From a checkpoint of a small contrastive image-text model: batches of 512.
Rows from block 4 of the text encoder of a small contrastive image-text model, named by matrix and row number. Rows with one number belong to one neuron. Each number is 50 + 12 x the weight over its row's rms, rounded and kept within 0 to 99. All counts start at 0.
After each neuron's rows are labels from the 100 texts, of 14848, where the neuron reaches its highest value: "tokens" is the input token at the peak. Only what is clearly more common there than usual is listed. The data: simulated fluorescence microscopy of cells.
# fc1: MLP up (text_encoder.blocks.4.mlp.fc1.weight, 768x128), inputs 0-127
# fc2: MLP down (text_encoder.blocks.4.mlp.fc2.weight, 128x768, transposed), outputs 0-127

fc1.595:41 50 49 36 36 47 42 51 40 59 63 62 68 46 47 48 34 47 48 40 47 58 38 50 69 78 54 59 38 54 46 53 55 59 60 66 44 49 64 46 50 54 68 58 52 55 23 43 50 43 53 63 48 69 55 76 24 59 43 47 62 42 63 23 71 52 60 55 48 59 42 37 34 61 38 60 33 42 40 46 52 42 43 44 52 76 60 69 39 50 64 57 70 40 45 38 37 44 66 58 43 67 60 49 43 44 60 58 34 23 60 34 39 41 28 56 44 20 68 47 45 71 29 50 48 54 57 40
fc2.595:59 45 61 42 62 66 39 58 43 45 34 34 43 47 36 49 56 53 50 60 21 44 42 47 56 50 52 50 53 53 47 64 52 34 43 41 29 43 45 53 54 44 52 28 38 36 67 30 51 61 42 60 67 54 60 45 41 73 66 61 42 47 46 83 42 43 30 50 51 38 59 33 38 39 49 42 71 54 49 58 58 64 43 48 51 45 46 26 51 55 62 30 80 34 48 21 58 70 53 25 72 58 45 60 46 60 38 54 53 63 61 38 63 49 47 63 46 69 44 29 64 44 54 47 64 57 64 68
tokens: "red"; "long"

fc1.175:65 47 63 42 38 62 57 57 40 36 56 13 50 38 54 47 44 63 29 48 40 45 60 44 44 48 50 59 34 70 56 60 40 53 10 62 39 40 69 50 49 56 44 50 81 27 50 48 46 56 61 50 54 50 50 64 47 62 43 41 55 48 60 49 51 62 45 44 50 43 32 54 55 43 59 39 61 60 48 48 59 75 43 54 57 60 32 67 69 58 61 31 49 36 39 48 34 32 54 39 53 34 40 65 60 70 64 51 59 31 32 41 61 70 51 77 40 38 45 37 41 36 52 62 57 62 57 60
fc2.175:57 59 44 40 54 44 59 57 44 61 50 14 51 27 29 50 57 54 42 54 49 61 37 29 59 54 47 35 49 35 48 56 68 44 65 54 52 48 60 53 42 39 49 52 66 67 63 47 56 72 46 79 38 39 71 47 54 56 75 60 42 50 34 56 35 32 65 61 56 56 65 40 36 40 50 36 50 69 49 54 36 34 74 36 50 47 58 37 50 64 42 36 40 37 51 55 41 63 55 46 38 58 54 53 33 33 41 69 82 62 48 40 52 51 46 53 40 47 66 52 67 53 57 61 65 28 44 27
tokens: "red"; "long"

fc1.50:65 54 72 39 35 60 63 76 48 41 27 53 45 63 42 52 45 57 43 50 43 52 52 28 38 59 52 39 47 46 74 49 38 57 61 37 48 78 64 52 51 46 38 54 47 46 27 61 64 44 69 55 53 59 39 33 36 43 43 60 53 50 57 60 37 36 64 52 40 30 54 34 60 40 55 44 67 53 41 47 57 62 42 44 68 37 53 54 57 69 32 49 38 32 54 57 31 48 63 24 53 39 37 59 40 60 45 84 65 39 64 49 71 59 38 56 55 48 65 47 40 52 27 54 58 40 70 44
fc2.50:57 34 26 80 57 57 68 47 46 51 52 48 49 41 46 38 69 59 81 62 41 51 63 46 83 36 52 50 35 68 49 44 44 64 50 38 77 51 49 40 48 52 39 39 52 42 46 45 62 34 43 73 27 50 62 55 48 68 48 42 47 49 55 51 40 57 47 36 53 64 44 28 48 63 42 63 64 41 49 49 69 35 59 32 58 44 36 41 48 66 63 48 43 59 56 60 59 55 43 63 40 52 47 43 46 42 59 38 49 71 34 49 35 21 38 56 26 54 53 74 43 54 58 38 43 48 68 37
tokens: "around"; "<end>"

fc1.152:37 51 58 44 34 57 46 34 46 42 43 67 58 63 67 48 50 21 32 47 39 46 32 29 38 68 39 46 52 65 69 36 37 37 14 67 45 60 53 55 50 58 41 53 16 46 52 47 46 47 50 67 41 48 54 40 56 54 52 67 44 54 63 57 63 40 48 55 61 38 43 38 71 51 51 55 46 42 50 37 34 30 59 52 45 52 50 50 71 52 52 56 63 59 36 66 56 51 59 46 52 51 57 38 47 43 52 55 53 65 48 66 59 58 92 73 56 35 40 47 70 72 37 45 35 44 44 56
fc2.152:53 43 50 57 50 54 33 65 65 44 45 60 41 49 33 46 53 39 60 58 50 27 37 74 51 23 56 62 63 42 63 59 48 56 73 51 32 43 52 30 74 51 51 53 40 32 50 35 47 50 44 21 61 60 17 53 56 45 47 65 42 58 62 38 49 51 55 24 47 61 46 62 49 58 74 31 56 50 57 51 63 51 35 59 76 38 39 49 47 61 47 65 64 49 66 43 32 40 39 69 32 57 53 44 24 44 65 59 33 36 42 53 65 45 54 39 49 59 59 59 54 49 68 49 50 50 43 66
tokens: "<end>"; "bright"

fc1.704:47 50 66 68 34 54 41 56 34 66 29 55 31 42 53 61 53 52 59 51 41 61 40 38 47 55 54 57 58 43 78 37 43 56 74 62 43 57 60 46 73 52 61 54 34 56 44 59 53 65 45 57 50 45 54 35 56 37 45 60 48 42 79 44 41 26 57 63 35 47 43 31 60 70 39 47 62 62 32 59 47 36 52 34 60 62 59 60 14 31 36 47 51 37 51 56 34 56 84 35 56 43 53 63 47 49 68 56 41 65 36 51 41 56 42 71 51 40 46 48 49 53 51 43 50 46 21 54
fc2.704:30 34 34 59 35 61 46 54 48 26 37 55 39 31 57 50 57 55 61 65 54 60 56 36 49 36 34 35 52 59 73 42 35 50 59 49 62 63 47 49 80 43 56 50 37 41 32 69 60 25 50 67 50 54 37 58 38 60 63 53 34 49 56 46 44 51 50 14 63 76 46 48 58 52 48 46 71 57 49 37 72 48 30 38 61 36 69 53 45 61 36 57 41 42 56 48 47 48 67 53 55 53 47 35 56 46 53 67 56 49 56 61 46 53 54 53 42 50 61 71 40 52 52 25 35 50 82 42
tokens: "around"; "long"

fc1.753:50 51 39 52 52 45 46 57 51 61 45 49 55 34 50 47 45 73 62 57 58 47 50 51 35 74 47 45 45 07 50 66 25 63 26 45 49 61 51 46 52 67 43 47 44 73 62 58 55 45 62 44 45 37 49 76 57 55 62 51 37 47 63 60 36 36 35 52 36 44 49 55 73 37 48 53 31 54 51 34 55 36 59 56 66 56 45 72 44 39 39 52 36 60 44 49 64 55 61 26 71 47 61 50 56 34 70 51 62 57 47 58 44 55 05 60 46 46 57 68 63 39 43 49 47 47 35 45
fc2.753:48 33 69 56 52 56 40 64 48 45 48 51 50 41 58 34 36 48 58 64 62 42 46 60 51 27 69 64 50 35 53 50 72 55 39 55 31 64 56 59 46 42 49 49 24 48 62 62 47 26 36 49 40 50 55 36 46 55 66 34 49 36 70 59 70 43 49 64 65 34 51 66 48 39 43 39 31 38 31 47 72 40 74 54 54 57 72 32 57 45 50 49 52 70 42 38 68 51 61 83 52 53 33 39 57 42 55 58 30 60 39 27 46 55 65 27 47 46 57 57 48 36 44 57 51 40 67 42
tokens: "ring"

fc1.196:47 50 83 65 47 65 52 53 45 48 47 73 41 58 48 51 43 52 32 30 41 44 25 41 60 64 50 66 68 63 54 68 41 73 55 49 52 55 60 53 63 51 21 40 46 50 65 58 57 55 57 49 38 46 45 42 46 42 49 46 41 50 41 32 62 40 52 74 72 56 46 24 37 69 56 31 60 39 41 55 41 28 65 58 37 39 47 55 35 49 58 55 57 43 51 41 24 55 50 49 59 47 43 49 35 59 31 32 69 72 67 49 63 48 75 42 52 61 33 33 54 48 65 35 47 51 44 49
fc2.196:35 56 36 50 58 76 43 48 55 60 39 55 58 28 46 41 48 43 72 46 83 33 50 59 66 24 50 60 33 57 38 66 16 47 53 50 61 62 67 62 53 50 47 69 45 60 50 44 60 40 47 55 46 31 47 25 43 40 54 50 63 35 64 47 49 61 61 52 53 66 49 55 64 64 44 50 52 51 69 28 64 34 51 29 76 58 46 49 58 37 58 42 54 34 46 51 64 42 36 57 52 48 64 58 49 44 64 53 56 52 29 49 48 47 46 47 38 50 53 45 59 69 21 26 41 38 54 60
tokens: "thin"; "cells"

fc1.337:34 58 45 38 76 66 57 48 63 59 41 60 46 70 38 58 79 58 53 40 40 23 39 56 26 64 47 64 42 75 28 51 49 54 49 51 55 66 40 53 41 52 43 47 44 50 47 58 38 52 38 61 36 45 63 61 46 29 47 63 64 49 25 48 57 51 46 33 28 44 44 15 52 33 51 24 55 44 58 43 57 36 45 50 67 48 45 55 36 52 61 41 53 62 48 57 45 61 55 53 50 65 71 44 42 24 39 29 52 42 62 53 73 53 51 45 54 60 53 54 61 69 50 62 57 38 58 67
fc2.337:54 66 71 58 45 48 39 29 56 46 51 50 62 46 52 46 62 50 40 48 55 47 25 38 37 36 57 42 43 54 42 38 35 37 66 51 51 49 48 38 50 40 43 71 77 28 44 41 70 60 67 50 56 43 44 60 75 62 54 28 67 57 53 50 54 66 59 74 37 43 56 50 27 62 53 42 49 51 51 56 59 55 49 57 31 50 59 35 48 43 48 57 36 55 61 51 57 37 51 64 50 30 34 22 65 57 68 50 35 53 68 28 25 47 73 56 63 41 29 34 53 49 44 57 68 62 62 50
tokens: "<end>"; "bright"

fc1.287:44 57 57 55 41 34 50 74 54 58 48 32 53 40 61 54 42 39 38 57 44 56 32 65 54 63 44 28 32 48 39 55 66 64 59 42 48 45 47 57 25 48 50 50 64 67 46 27 28 44 52 45 58 37 45 70 50 67 32 65 69 38 42 33 47 36 44 37 60 48 55 49 41 49 63 75 42 51 60 62 66 43 51 51 52 72 73 59 32 39 32 63 64 44 69 61 50 63 69 47 34 63 60 41 50 34 62 63 55 66 31 38 32 45 59 61 37 46 50 69 67 42 43 42 56 36 46 35
fc2.287:55 71 58 44 32 49 44 41 65 55 60 58 32 57 40 53 56 48 48 51 31 48 62 70 46 65 35 48 49 66 35 65 69 51 46 34 60 42 50 51 49 39 39 44 30 78 22 34 38 68 55 34 52 63 49 44 61 38 68 30 67 59 81 52 61 51 58 59 61 54 55 33 51 30 52 70 50 55 31 35 52 34 35 62 39 41 48 63 42 53 58 54 24 36 56 40 32 49 46 52 63 43 72 43 55 47 75 43 49 56 40 50 42 54 61 49 67 58 45 48 45 66 42 57 35 36 43 64
tokens: "red"

fc1.632:50 33 58 71 41 72 69 45 45 42 29 36 46 43 44 53 56 69 48 66 47 48 61 45 59 55 47 44 35 43 70 36 44 38 51 44 50 63 52 50 43 66 58 26 57 60 57 34 56 44 55 53 29 58 48 21 47 70 54 57 52 57 53 27 48 54 23 45 46 36 49 53 57 34 28 66 46 63 32 59 47 76 54 56 47 59 49 42 62 53 60 49 73 49 51 62 50 63 59 61 52 66 38 56 60 30 64 50 55 38 36 50 66 39 55 56 38 62 47 69 47 34 17 55 69 34 39 43
fc2.632:48 53 28 44 41 44 40 34 45 43 36 28 66 59 56 39 70 77 62 45 26 55 33 58 58 36 51 57 55 48 59 52 51 34 57 59 57 34 47 53 43 76 54 47 52 71 38 39 49 54 54 57 58 42 57 53 35 46 38 56 70 45 30 67 58 49 63 59 38 62 41 57 56 42 36 34 42 49 55 75 58 57 58 44 63 18 22 69 37 60 52 46 37 63 42 53 41 42 31 51 59 62 37 73 44 42 43 55 57 43 60 35 64 41 70 57 64 62 54 66 46 36 56 53 51 40 35 70
tokens: "<end>"

fc1.248:44 42 41 45 56 53 19 62 56 50 65 57 43 47 39 69 84 51 58 62 32 68 44 52 50 44 62 31 89 44 77 47 43 68 76 70 57 29 64 50 53 50 56 50 37 46 59 48 53 39 51 45 46 30 45 57 34 44 51 51 59 39 50 51 60 46 51 44 32 52 57 40 57 44 65 54 55 33 44 55 55 36 56 38 45 48 49 36 43 39 41 44 41 45 40 62 45 24 52 63 53 28 70 47 38 39 42 65 59 63 46 54 45 72 49 42 71 59 69 61 35 40 49 56 51 39 57 29
fc2.248:63 48 47 50 48 51 46 31 49 35 67 19 35 30 60 72 43 47 62 52 72 51 49 51 46 59 45 61 53 36 47 52 56 41 48 39 46 63 46 42 28 43 42 55 60 74 57 60 57 46 33 39 59 57 47 60 66 47 45 45 60 48 40 41 75 79 42 52 59 62 47 53 25 67 40 55 58 74 29 51 63 61 59 40 54 61 55 43 51 40 39 06 64 46 58 54 43 52 58 38 40 53 53 56 37 63 59 62 46 37 63 65 43 45 36 50 26 41 49 26 54 52 40 59 63 64 56 57
tokens: "thin"; "long"

fc1.139:45 47 58 37 54 42 53 71 43 41 56 50 38 27 45 71 45 42 32 45 27 58 52 45 60 66 40 47 33 55 57 41 48 68 45 41 60 49 45 63 47 67 55 50 59 56 40 53 64 29 38 55 35 27 48 57 58 61 50 55 42 39 48 31 63 42 69 25 61 38 53 59 54 54 68 52 41 71 39 32 37 52 37 51 47 67 49 54 56 61 34 60 65 44 49 43 75 55 64 62 34 66 45 39 60 60 41 51 37 88 54 63 51 75 54 48 54 37 49 37 63 54 21 41 52 48 28 47
fc2.139:62 57 46 47 45 56 48 48 45 42 46 60 29 59 55 45 59 36 41 55 46 41 40 44 46 48 26 36 80 22 54 61 52 45 59 28 61 39 40 38 67 65 59 53 45 70 58 53 53 53 41 55 65 63 40 56 44 57 55 58 39 62 33 37 57 37 36 11 59 61 49 60 42 34 38 31 64 57 57 33 70 59 51 59 44 34 57 54 52 45 52 55 66 44 67 54 38 72 58 41 40 67 68 62 64 34 60 52 63 34 39 70 29 43 40 50 61 42 47 46 54 67 56 56 49 66 28 46
tokens: "red"; "long"

fc1.204:48 49 69 55 36 57 53 63 49 54 56 36 31 41 43 45 37 55 47 54 31 55 47 41 40 68 38 29 37 55 49 43 44 66 51 57 41 58 66 29 31 43 56 59 67 68 54 48 48 60 46 63 58 44 58 43 63 80 48 46 48 39 52 72 40 52 47 41 67 54 56 39 67 47 56 43 79 51 56 52 53 55 33 50 47 78 50 60 36 51 41 54 45 46 51 47 33 64 61 37 54 49 42 39 87 47 58 70 46 55 62 49 37 38 37 77 18 34 32 49 41 40 47 48 62 42 59 24
fc2.204:50 34 33 36 38 62 42 61 62 66 66 51 36 44 28 55 66 54 30 59 54 34 35 50 40 36 40 51 64 59 52 51 56 46 53 41 54 51 38 45 48 47 50 40 40 48 61 67 56 57 46 29 48 44 60 56 37 39 53 51 35 27 37 42 39 56 31 58 62 69 65 29 50 51 47 34 66 35 60 57 54 62 58 57 30 44 60 40 46 50 51 51 40 46 64 35 39 66 62 52 49 53 33 74 68 73 44 37 38 46 47 68 77 42 85 57 65 49 36 31 42 48 65 67 54 52 67 61
tokens: "thin"; "<end>"

fc1.402:54 42 66 25 87 50 49 44 45 35 54 25 45 33 49 42 72 45 51 53 47 67 34 56 64 63 39 37 46 44 51 53 49 67 58 37 59 59 58 48 48 48 45 53 71 63 41 39 29 35 51 48 51 38 42 51 58 68 45 49 36 47 41 47 47 50 54 41 58 60 54 77 69 32 63 57 82 50 47 28 67 65 35 46 78 80 47 47 52 57 50 58 45 44 56 47 40 54 46 56 54 51 40 42 62 43 65 63 45 59 36 46 30 53 42 61 38 31 65 52 39 47 33 34 44 43 61 33
fc2.402:71 70 42 46 49 37 68 53 58 76 67 44 49 49 39 44 48 58 43 47 40 37 44 72 60 45 30 57 53 50 50 53 49 53 59 36 40 67 56 64 48 49 58 50 33 68 25 24 35 69 74 35 37 59 39 43 59 46 37 52 48 55 54 52 61 49 36 46 60 50 49 50 52 21 43 59 77 32 57 54 56 54 15 61 37 49 53 57 42 46 52 48 46 51 70 37 40 53 53 37 63 41 55 50 59 59 62 55 31 45 22 49 40 58 31 54 46 60 33 56 54 81 45 67 43 51 48 54
tokens: "red"

fc1.501:59 53 50 53 91 40 49 75 66 54 47 37 46 42 53 59 39 35 51 56 43 43 44 42 56 26 41 40 40 41 48 38 53 41 41 48 56 56 65 41 22 49 48 51 72 27 52 38 47 33 41 65 59 36 52 88 63 63 27 46 60 40 52 34 41 41 46 34 48 54 52 55 52 59 47 69 50 63 40 43 61 39 48 56 63 55 42 62 48 37 40 74 42 56 75 29 58 50 64 61 46 47 42 59 61 42 40 57 60 64 48 36 27 45 38 60 50 58 50 73 49 67 48 54 38 53 46 55
fc2.501:62 51 41 64 54 65 57 33 55 52 58 49 35 52 50 36 58 52 41 56 36 66 48 45 37 62 44 59 38 42 58 60 56 43 62 36 79 58 57 44 57 47 53 59 44 59 32 64 40 56 75 44 33 43 53 53 51 53 45 32 45 57 60 36 32 54 58 38 37 46 69 26 59 22 40 59 63 64 61 48 46 32 54 46 45 23 41 56 60 34 47 39 19 41 50 58 48 79 62 43 59 39 62 56 71 42 56 47 35 59 28 40 51 49 59 61 44 57 75 50 76 52 65 51 33 40 63 58
tokens: "around"; "rim"

fc1.684:35 49 70 40 48 41 35 58 43 66 52 56 43 35 51 52 58 47 33 42 46 64 54 49 53 65 29 27 33 45 52 33 50 53 35 51 47 48 64 61 54 59 48 73 55 68 43 41 47 36 52 72 58 49 45 62 55 53 48 53 37 39 45 45 36 33 62 53 52 50 45 46 69 39 36 53 33 58 52 30 46 66 31 32 67 79 52 51 48 48 41 73 57 42 47 51 45 53 90 27 59 61 56 60 61 48 59 75 53 48 43 60 37 64 41 73 42 40 49 38 61 54 26 38 69 38 55 39
fc2.684:56 47 49 61 62 49 45 65 54 56 42 67 41 46 29 62 67 60 44 43 40 32 63 52 28 56 36 52 85 50 40 47 44 64 51 30 29 39 53 15 63 33 42 44 46 36 34 51 44 45 36 40 37 59 60 58 48 39 46 57 44 41 32 86 38 53 59 40 47 33 51 54 66 52 75 57 54 47 33 70 65 48 55 46 63 50 63 58 43 58 40 52 45 68 63 37 52 49 18 44 59 64 49 42 45 43 49 47 50 63 59 60 58 36 40 58 47 48 63 69 55 47 67 42 56 57 49 69
tokens: "around"; "bright"

fc1.631:43 66 81 66 43 48 26 56 48 52 60 39 34 57 50 50 43 52 48 37 41 61 39 34 38 64 30 51 51 64 62 56 53 74 44 53 52 49 54 43 70 54 45 55 43 48 56 57 36 46 60 64 53 50 44 53 52 50 50 50 63 35 69 43 48 30 53 60 65 56 54 37 88 92 43 39 48 52 43 46 59 50 50 31 47 50 35 47 42 60 24 53 63 31 44 38 21 57 61 37 50 60 50 37 40 36 61 60 45 69 63 34 48 61 60 55 51 45 29 49 61 59 47 29 44 44 44 64
fc2.631:51 37 59 51 36 63 47 47 53 48 27 42 27 46 49 65 51 45 56 66 52 37 74 52 57 29 39 70 78 66 65 58 40 45 58 46 38 63 53 54 53 44 49 55 48 38 54 40 48 38 18 40 45 40 58 64 44 52 50 60 23 46 40 75 56 39 71 39 70 57 48 64 57 35 58 44 82 66 41 52 47 38 32 44 55 62 63 53 46 50 28 41 60 51 51 52 36 62 52 52 52 69 44 26 35 41 49 56 66 44 30 58 63 34 37 69 43 62 63 57 52 39 49 36 41 55 52 50
tokens: "<end>"; "long"

fc1.527:47 49 57 37 68 53 58 49 37 41 54 30 50 41 58 63 67 67 24 48 51 69 40 36 50 70 37 22 39 58 35 63 44 66 49 38 40 31 69 30 29 45 63 64 59 53 56 55 45 24 30 45 51 48 22 71 68 56 28 60 48 45 42 54 57 48 65 28 45 53 47 52 62 50 43 64 56 55 56 50 54 66 52 49 66 66 47 57 52 56 42 64 47 33 59 56 46 56 71 37 47 69 37 55 66 59 60 47 37 50 69 52 30 53 28 67 46 48 53 44 54 50 31 42 60 54 55 44
fc2.527:51 39 48 49 39 52 44 46 65 65 45 65 40 58 38 68 54 56 42 46 31 49 49 45 59 46 38 53 65 65 49 48 51 37 53 20 62 35 74 50 48 16 56 26 35 56 46 40 45 58 66 27 27 74 50 63 39 46 49 60 54 56 56 47 29 45 23 31 38 75 69 61 48 36 61 58 55 44 51 70 51 31 55 56 38 39 48 60 30 62 42 37 63 34 53 66 44 63 54 33 57 56 60 48 57 59 66 47 70 36 34 43 57 59 55 61 52 53 58 54 52 50 43 68 51 63 50 57
tokens: "red"

fc1.188:53 48 71 61 30 48 41 43 56 48 51 73 71 59 39 53 55 46 51 66 53 68 48 40 47 46 45 42 73 54 34 38 63 29 48 36 58 29 47 45 58 65 54 51 48 62 48 47 48 59 48 43 41 46 60 39 44 56 45 48 69 50 33 30 44 56 82 59 27 33 37 30 52 35 53 61 63 55 82 63 50 51 46 48 18 56 40 50 54 35 63 48 48 59 49 53 60 46 89 42 56 34 78 44 60 55 43 58 56 50 34 49 52 33 31 56 53 49 54 46 52 42 52 60 47 50 48 25
fc2.188:41 50 41 47 64 53 72 61 61 47 48 61 63 41 50 35 58 42 57 47 44 45 46 31 51 59 36 50 51 37 31 41 45 61 25 57 35 40 34 31 57 38 43 53 68 56 62 43 42 45 42 45 70 64 50 35 45 71 51 90 42 43 62 54 51 43 20 44 55 39 56 53 45 46 42 45 32 55 49 60 57 72 45 46 38 39 73 32 60 51 53 75 62 69 38 62 49 66 39 51 40 54 57 58 60 52 25 50 67 50 70 70 39 46 60 42 60 38 47 54 46 55 60 51 69 39 23 44
tokens: "thin"; "<end>"

fc1.233:39 45 56 52 40 60 62 57 46 41 37 58 39 67 53 38 59 30 29 48 44 33 47 52 65 44 54 62 65 31 69 45 55 49 56 61 59 59 37 39 68 53 40 52 29 53 41 48 36 71 43 37 50 49 49 54 39 49 55 40 40 56 49 28 48 37 60 57 49 55 58 53 37 54 67 22 44 44 56 47 59 38 32 47 26 39 48 62 65 55 58 82 67 68 49 44 30 49 69 56 47 39 54 65 55 13 58 38 56 57 58 59 71 65 67 33 61 58 53 62 60 25 67 49 48 35 57 52
fc2.233:43 56 56 46 48 21 56 74 49 51 50 45 56 31 34 54 61 58 48 41 49 61 60 58 65 64 38 32 33 62 52 50 52 45 46 40 45 49 52 62 66 57 61 50 66 07 44 35 50 38 54 58 55 64 60 43 51 50 55 66 44 30 36 52 29 46 57 37 65 52 54 68 55 61 61 77 44 56 57 33 60 55 55 37 53 55 35 49 39 64 50 72 50 62 70 51 46 41 43 56 48 68 56 50 70 52 53 52 37 47 48 50 56 39 17 44 71 34 45 62 43 41 32 44 41 69 46 22
tokens: "around"; "rim"; "long"

fc1.268:48 45 49 77 47 50 47 58 39 44 36 54 51 59 37 43 42 45 62 53 30 52 51 45 37 63 26 49 59 62 27 32 49 54 38 62 53 48 48 59 32 40 45 49 23 63 51 63 51 61 56 72 55 55 55 55 67 74 65 43 41 38 46 72 66 60 62 44 54 45 55 48 59 36 29 56 80 52 50 60 36 52 38 48 37 58 64 42 40 35 38 66 47 37 71 61 51 54 67 30 46 53 42 29 67 31 49 72 59 56 54 40 60 53 52 68 36 35 23 42 46 36 71 56 42 51 60 37
fc2.268:17 42 64 36 27 68 46 58 49 57 61 45 30 49 19 50 46 35 69 38 47 38 30 77 42 67 31 63 46 42 55 66 52 63 41 50 45 69 47 38 47 54 58 35 53 59 64 49 48 63 46 63 38 35 50 63 58 42 44 28 27 29 53 53 52 37 37 50 65 65 58 54 50 65 66 53 65 39 44 49 39 46 50 59 48 51 70 46 32 43 55 44 50 47 52 43 35 47 33 66 41 50 44 48 58 64 55 32 44 55 59 54 68 58 78 61 37 66 52 43 46 57 71 67 59 60 55 54
tokens: "thin"; "cells"; "<end>"

fc1.277:39 53 55 65 54 77 60 40 31 31 49 64 73 31 37 56 47 56 35 37 36 57 70 55 57 61 40 54 33 49 60 28 41 37 38 47 71 58 56 55 63 46 38 58 36 41 60 41 69 21 32 46 55 40 51 36 61 46 44 46 60 60 61 45 67 44 49 67 68 49 60 52 58 75 36 50 45 56 19 27 43 45 59 39 62 54 47 48 54 63 57 58 45 52 37 71 44 51 64 70 53 53 39 35 56 39 46 32 49 76 44 52 51 60 40 58 61 54 48 36 70 56 34 43 47 55 40 40
fc2.277:59 50 49 40 23 45 35 68 68 57 43 39 57 49 65 53 46 53 77 75 48 59 39 42 66 35 37 53 60 56 45 62 62 49 47 63 63 41 52 59 46 24 46 39 46 65 55 43 44 54 44 37 55 67 41 70 37 56 73 64 35 53 56 51 48 46 59 20 53 66 53 50 44 47 75 42 63 38 51 69 49 60 60 55 53 59 42 55 38 40 35 45 41 46 55 65 49 26 38 35 40 57 64 48 41 25 52 62 43 42 32 50 42 48 40 50 60 64 44 34 30 70 54 54 68 57 39 20
tokens: "<end>"; "rim"

fc1.733:40 56 45 50 48 50 49 65 47 45 21 50 33 37 55 46 57 42 47 55 43 69 55 55 40 45 48 35 57 37 77 31 39 44 49 51 39 78 55 49 65 54 36 57 48 66 46 46 58 57 54 66 45 58 57 26 60 45 54 74 39 48 53 64 35 38 60 66 50 49 45 42 47 46 50 56 47 70 60 39 69 58 31 24 59 58 51 54 34 68 51 44 52 54 63 50 20 68 80 23 56 39 53 65 48 31 57 46 77 53 57 50 34 46 26 49 55 67 52 45 55 47 31 56 56 37 34 49
fc2.733:42 61 62 45 54 60 59 69 56 34 57 34 69 38 62 53 62 56 55 37 62 52 51 37 46 60 53 51 29 64 75 50 59 53 49 48 46 51 50 43 55 62 58 56 42 39 28 46 47 37 54 50 50 53 49 66 31 60 49 45 50 28 36 15 45 79 46 16 44 57 34 54 57 42 61 65 44 66 35 48 75 42 28 51 57 69 31 44 53 57 47 46 37 39 66 56 58 49 49 64 44 73 48 37 61 62 47 52 33 48 40 73 52 35 31 49 57 47 47 58 49 43 55 47 47 69 57 22
tokens: "around"

fc1.27:26 62 65 53 33 49 48 45 36 48 58 32 65 62 58 41 36 61 46 48 60 49 27 35 60 27 62 51 67 77 56 66 51 63 53 61 54 44 49 44 60 61 44 66 47 45 48 54 30 54 53 38 75 46 61 64 47 50 47 43 54 55 50 38 51 33 56 58 57 49 53 45 58 71 55 45 36 54 39 60 34 36 60 43 49 59 47 43 45 56 44 39 67 46 30 58 29 60 63 41 49 70 47 29 36 48 33 63 50 66 75 35 78 44 70 35 38 35 47 74 52 39 49 31 51 64 45 34
fc2.27:57 57 47 47 62 48 46 57 60 67 31 67 36 49 35 48 49 36 41 49 56 39 50 51 38 62 38 50 68 50 50 68 43 54 49 46 36 62 58 59 47 43 49 60 62 45 61 36 45 60 17 65 39 35 51 56 49 49 54 44 40 56 37 71 58 36 62 48 47 57 44 72 72 46 59 57 60 43 63 40 41 36 33 41 78 59 47 48 43 51 33 53 78 33 49 37 59 47 13 64 53 48 52 09 36 54 50 49 67 49 50 48 63 69 63 55 38 60 53 55 69 47 40 43 57 36 32 60
tokens: "<end>"; "nuclei"

fc1.455:52 41 82 42 59 48 43 28 42 42 47 55 46 24 39 61 69 35 52 42 60 79 51 66 42 40 45 54 33 33 52 35 53 53 64 44 43 55 71 51 67 44 61 43 39 54 33 45 55 59 44 44 55 51 40 30 62 65 54 53 54 63 62 42 56 52 54 64 45 60 63 54 54 31 52 56 60 67 34 37 52 60 25 44 73 62 57 24 47 58 47 53 45 36 36 46 51 49 45 49 66 44 43 50 65 36 72 62 21 42 47 50 47 54 67 53 52 41 91 48 49 50 39 47 31 55 49 40
fc2.455:59 52 33 61 52 46 70 48 60 58 71 69 44 43 43 56 40 30 54 44 34 44 54 53 57 62 33 47 72 49 42 36 31 47 60 66 47 52 62 61 33 55 40 43 54 37 46 69 73 36 70 55 37 39 55 58 38 48 29 52 43 60 34 45 34 43 40 37 53 59 51 56 46 48 62 46 49 72 31 38 44 59 29 28 47 51 52 67 58 43 58 69 67 41 39 50 41 59 45 42 59 53 51 62 46 56 61 39 50 40 75 41 67 44 72 38 77 54 63 40 23 71 53 39 39 54 31 52
tokens: "ring"